A small image embedding model, trained from scratch: activation relu, batches of 256.
Rows from block 8 of a small image embedding model, named by matrix and row number. Rows with one number belong to one neuron. Each number is 128 + 32 x the weight over its row's rms, rounded and kept within 0 to 255. All counts start at 0. Numbers have three digits each. After the name is the row's rms in percent of the matrix's.
After each neuron's rows are labels from the 100 images, of 14848, where the neuron reaches its highest value: "top examples" is what is common among them. Only what is clearly more common there than usual is listed. The data: drawings of small networks of dots and links.
# fc1: MLP up (model.blocks.8.mlp.fc1.weight, 384x96), inputs 0-47
# fc2: MLP down (model.blocks.8.mlp.fc2.weight, 96x384, transposed), outputs 0-47

fc1.188 096:162142104136131116076098083135125123145126148109189060074120107096098105117109142143130121107141095151150052102160115136175103155150122154095144
fc2.188 110:124081158150142096106145107103128185182051159118113103108083129106145147146142114155079114121129116115161125150094075115150148096079128146202072
top examples: complete; black dots

fc1.233 101:128155141150139138116035123144172153137127117153130141130176153165128137147115153117115122158133062175134186220148158168085163069125132116148127
fc2.233 109:138181076124145157119072130176131090078210074126112126128167137147130140124126112114181134111120173136128114131124114147115136152175135110070131
top examples: grey dots; white dots

fc1.295 111:152185138166120136128057122148155145115108130169121124148163186193115122117139145139129120139094089163128190204136163130111153096111125122160115
fc2.295 087:165170100146107135135151101128115082070193099106161114133175124181142131121156135143176157156150090112106110118139176157086136161178182113053157
top examples: grey dots

fc1.55 125:125132110129099117102110133128135075151136106115132135153085092105149219113104099058136104110132117114072111079104145115154130166104136203162054
fc2.55 113:043125134078108115167098162124129151143109150138130173196122110112060119113123118068104129142105188152096112124175152120162120107115151131164159
top examples: red dots

fc1.249 103:129125109127107090060133140112097140099160153104161062092119145110087086139109125142143096110152120161179060120174092119175106147137103117085165
fc2.249 100:123092145149131094065192090096154164177056143135097094099100129133152149168168130152098128134104068111171114141074092125130171104097125123194096
top examples: complete

fc1.44 080:140128107118095158047065143109125091141110125119107082113090157131100140102118149113116078109131059134133142039102143104235149193119106202100134
fc2.44 072:114081156117131103126123108109132196173047165125095117118087122123125110140125115136090125113122141127131120115117117115125131080068131139223119
top examples: five dots

fc1.292 113:125125119145135090123159157135112162101174146119186086109153118117094079160126116136103125138144151152199036126189094128127080133151157077094173
fc2.292 107:145122134162094093084234090105168132158089116141093092091120128145160144176179154163119137143108025117171124146080127136132163120112128141154101
top examples: laid out on a circle; six dots; grey dots

fc1.164 085:133167117152102147005083150138127150112127118126120069086122180124096128135143146095136103106135081140162098091108150116177164136106093155095164
fc2.164 095:097091147120138128090138118102166196168051156132096117119090115122119110163142127130097141120087141115142092133090081102137160090080096144213105
top examples: red dots

fc1.289 115:110117121135122117112104143138143073130128112133109129136088100117147222116111104068145107127128104097080110045096155118147139189098147197171069
fc2.289 111:044121134075113120165083160113134157142106150140119172187113117113061115111131114071098129136099195144105105120166137111157120106108144134172152
top examples: red dots

fc1.0 106:104114114118099125117095124154145091136115121130105118146079114128141228094103100070132100123104092109104096086111156086181127173075152207157041
fc2.0 102:047106146085116127160089156106138177144092156139114170172099129103068117120122121075092132126098182136104097125168135111154122088088140128198146
top examples: five dots; red dots

fc1.134 107:156144126158137091080107107150137148139155155096197062082146115091101097148111133156117125134142103171158043122189134150161089143143141130094172
fc2.134 113:131082156155134099098155105097138171181050153119117098098086135113152152156157125159082118121119095118168124144088071119148153096085129137197072
top examples: laid out on a circle; complete

fc1.284 120:117101189165129142077155156117136138088083146139068118121127159202158104153165137142179151141099147127115167087111106114118127108088167132155135
fc2.284 129:130129133121029101138244147131139122144136145131126142151136078133120092118138172140122135165134041108093130133143227098149113124137128158128161
top examples: ladder

fc1.155 088:096137122133126157050076073152124125139123171129145210154139132117118153156143102088155141116094068117076190173119134123042134130159135142167120
fc2.155 096:122183090107122143134120170159144075079204089135123158147161148136111124117104105094148121131116123160124150119162140116123113159178139101047138
top examples: white dots; grey dots

fc1.266 081:127111136152112154068051094124154133120132141151136073162123172128134116136111172143124125144138080140149103029139149146187148207097115161142130
fc2.266 093:140070163136154103133107114102111185170044163110131115105092135110138143130130105145087111122138145131139141131104085118149134091072133157195099
top examples: black dots; five dots

fc1.166 124:091129141092120125134123139110131145107109147153105134122158105151101057119145142175101155124150124170175181185116131092102203067138158041084138
fc2.166 112:175109139178098155103167095100121111143125137107113084111129126135183096168161172168127163152147086041143092151094135104089142155135106124102099
top examples: five dots; orange dots

fc1.337 128:096132098133072130093177109141146107168124073130121132129097082118141143109117084082135114088116194147016193097046122102142149145113104158172046
fc2.337 134:097138127105055107191168170151123126134144144116161163170137091126084129102104140118115129173149082138084138124186224127160098125143167149131156
top examples: laid out on a circle; seven dots; black dots

fc1.303 113:110132131120120125112100136144148104131108106133101127146086114118133224113115108071140103126119092092091116061102160098162147183081128201159051
fc2.303 123:053106143081123122152077157111129172130098159137117170172101119110063118115128109072094135129096206143106101113163122109147125088096137131188157
top examples: red dots

fc1.366 087:090139116141087150030064138140135156123110114149111072136105164126121157128125128099135107123129077138147147044104182108200156185085102153138138
fc2.366 093:108081161121131116123127119094143200164052172133108123112094119121119100142143125124095140131103136109124108118112121115136136080075130156222138
top examples: five dots

fc1.276 087:104126113126116126106036150154154104103094153132123131181122109127162192139139115101141083121120077099140134038157157144234117189113120227128108
fc2.276 082:100082156132098090166124117115091176197063173124130137129094149113115148119098123126091108130144088135123139124132143138144119094080172106212128
top examples: blue dots

fc1.22 097:089145145130080122086070110109151129140093107146106093186098148137142163120126083091145098127127080114102114059134176093192173182084107179162061
fc2.22 100:091083162101114122150112148094136184148073168138122148150099128103086106115130129093094138132114154116091105107150166124131111074078124141211163
top examples: five dots

fc1.30 093:110125130145091130000088154137130141118148137131103062094102166134105125149134106103119098093128100145154088112124136140167163123103080146091150
fc2.30 083:100097145121132118073177125113176184177070150136120104107106113114124110169148138135102134111081113121132086142097120099144164098103077142206113
top examples: red dots

fc1.125 139:101122076136096124095187127145132110146119103130100125125080087117132115119152101085134123069120188143041185093040120054136124158112142165187065
fc2.125 159:119137125109046113164205166144126121132149138121146145168139083125111115101115164126125136170142044119070136118172230098133111130141146144121166
top examples: seven dots

fc1.285 113:098133121133116115085108141131141085129129094128099132140091095117156204093120106076142103103141102092057102071069146092161146177092141213169059
fc2.285 104:046122141081094113178114162107134150146104150139113169186108117097063121121120126076096127142104168152100113126171158126167127110107154128167161
top examples: five dots; red dots

fc1.108 096:090132142141111124069084175085135132098114105137088110153117151134106170141099112094142085125146074113124126056128181134197163194082090181150082
fc2.108 107:060088153097147138131065143101140176141076165133105153136080133122066127148144105078087155120072210130123081100142088109130141103085115120188133
top examples: red dots

fc1.377 092:103116121136127130063083096137147112150151163112151196136150131128122128150142097082156145115095060147068184183132125142037142152141118133170115
fc2.377 098:101172092088148141144101180159132085076193103136131169158155160133091138119101080087145113132116134165104140109174108118135119159180129118064136
top examples: white dots; grey dots

fc1.120 110:129135117121111115109084129138140093129115109128118127146080118113120217090107103069131084104141095113083111080097156095196158174115132223158051
fc2.120 108:059097152086118125173088149109119178148090162131115169172091122098066128112118116082090129126112188146104102116166125119142123087093144119194153
top examples: red dots

fc1.95 124:123135129115132149040110083089147100133135090133143164142128130141126128123114093097170115122091111170049213169138180102100158133137095146156062
fc2.95 096:117160110109126132159137170159075097084188114110155164179148123110113127096067110109137100139173108137090152109179159134130088146166147131078140
top examples: white dots; grey dots

fc1.150 096:090139138140069146060074132111139143116112108154077083144093158147141150137122111117160116124121084136128119053115177098186170176093103163151098
fc2.150 091:097090156102128126118111140095154199148067163144111138134099112118090097140139135097104151126097164114102098111137142118120122074073116146221154
top examples: five dots

fc1.66 097:111128125147124134052084084114140090151157145119149188145150121127110118158145107077170149113085067156073181178131133130049135157147126142155104
fc2.66 093:113177099083134136144132182152135082079192103137142166159162139133090120112102103090153124139125106148090145098179133115120108160175124122061146
top examples: white dots; grey dots

fc1.282 130:129094128120111170034109113059130127127106135171088158169121107151125070096124115145104121118100115149135196151097167117097246107154115079109130
fc2.282 085:134127141176111127146153115132064078127150149085165133124115127129159146114091156179115125142188112097144135136120158120120117190172152118061097
top examples: orange dots

fc1.165 106:129121121120136135068111080089162113142151102111161167126149148129096108137134124088171122110084097173041200192136141106086141141143118150160082
fc2.165 095:119164105098120143158145173155109096075192115121149160172162118123111102102079122101149111143159083139072152107180167131110096139161138123086159
top examples: white dots; grey dots

fc1.329 113:144127099137134087083115102134112141138154133084181059085122085089090112142108114120110122107143109170165063138180115131161096143147126131101139
fc2.329 115:125086156151141094094159101096142180174051153124111098097087128114153148160155126152088123127112111110168120146083068119144155090087123135207075
top examples: laid out on a circle; complete

fc1.85 120:134126134134134100137170153115086173095156149114170110097152132129102074139136099148096128112144176153216051132179092105128075122152149073097168
fc2.85 122:153121129163077117096229093099174131139095110137096090082123138142156132183178163158124141142102023111166117144071123134123160122115113134147101
top examples: laid out on a circle; six dots

fc1.345 095:150129096147123103059104093136124131141173153100182045071123114083093110133121129147131132102143104133152060110158114143169104151142129134087146
fc2.345 106:122079155148144097092151106099133184176049157117114100102089127115146139151153118155083121123117112108159113139090072126145151092086129138205083
top examples: complete; black dots

fc1.140 153:122134143121141104121187175114093157110123135120153125105146121132111077124124113144094155106171201138220062130160107112103079103145136051092178
fc2.140 164:166130127167067126107220086093166131129108103127095085078126134144167125182183169158134138146114026098171120145067112141116153122115117129139099
top examples: laid out on a circle; six dots

fc1.116 085:147128121149133138084025069154165118131109143129113121130099147124131136121111119095142114133129069138115108032154132129218143189122105242132092
fc2.116 084:129072158116124099142103130106101201173055166125119124121096128090124114109097126120103120114146151117093146118137131143113106076069123125229128
top examples: blue dots

fc1.149 161:108113101120112132085199107125122094150111108114127138138101084108144139122133118100139103098115200128045216089071120089153151170115090160179070
fc2.149 172:079140118080130126204115190168118121127155131130165185180136115126073136088093082086113114146135122161086132120187161117163102136159151139119153
top examples: black dots

fc1.268 111:122115136133118157048128092064141116146139076125119141128122129106104109117121157083179119086094108159048207176119141093113136130137085162173084
fc2.268 084:115137136105070135153181166130109116107170143113137156182140085114121094104080159117136115166160038119067148104171198126103099123144147133111163
top examples: laid out on a circle; grey dots; white dots

fc1.234 082:130144114148136140052067088165122120137109167149142213135147166142139159154133113086142152117109055127092202191121132121032139121140138124145108
fc2.234 090:131186083119127143127112160162131079074205083133117151139163144137117134121109096103160119124122139155124148121151124129125117163182139095050130
top examples: white dots; grey dots

fc1.121 115:142129137137139125126067122123182158135109129176143136170147121131156145139120133164123112131118117114175095029197157146149106174107123168149139
fc2.121 120:125074163155112075166143110113076154220066172106152127136092132109136159114108122159082090156172077114150150137121137121171132117100177142168107
top examples: nine dots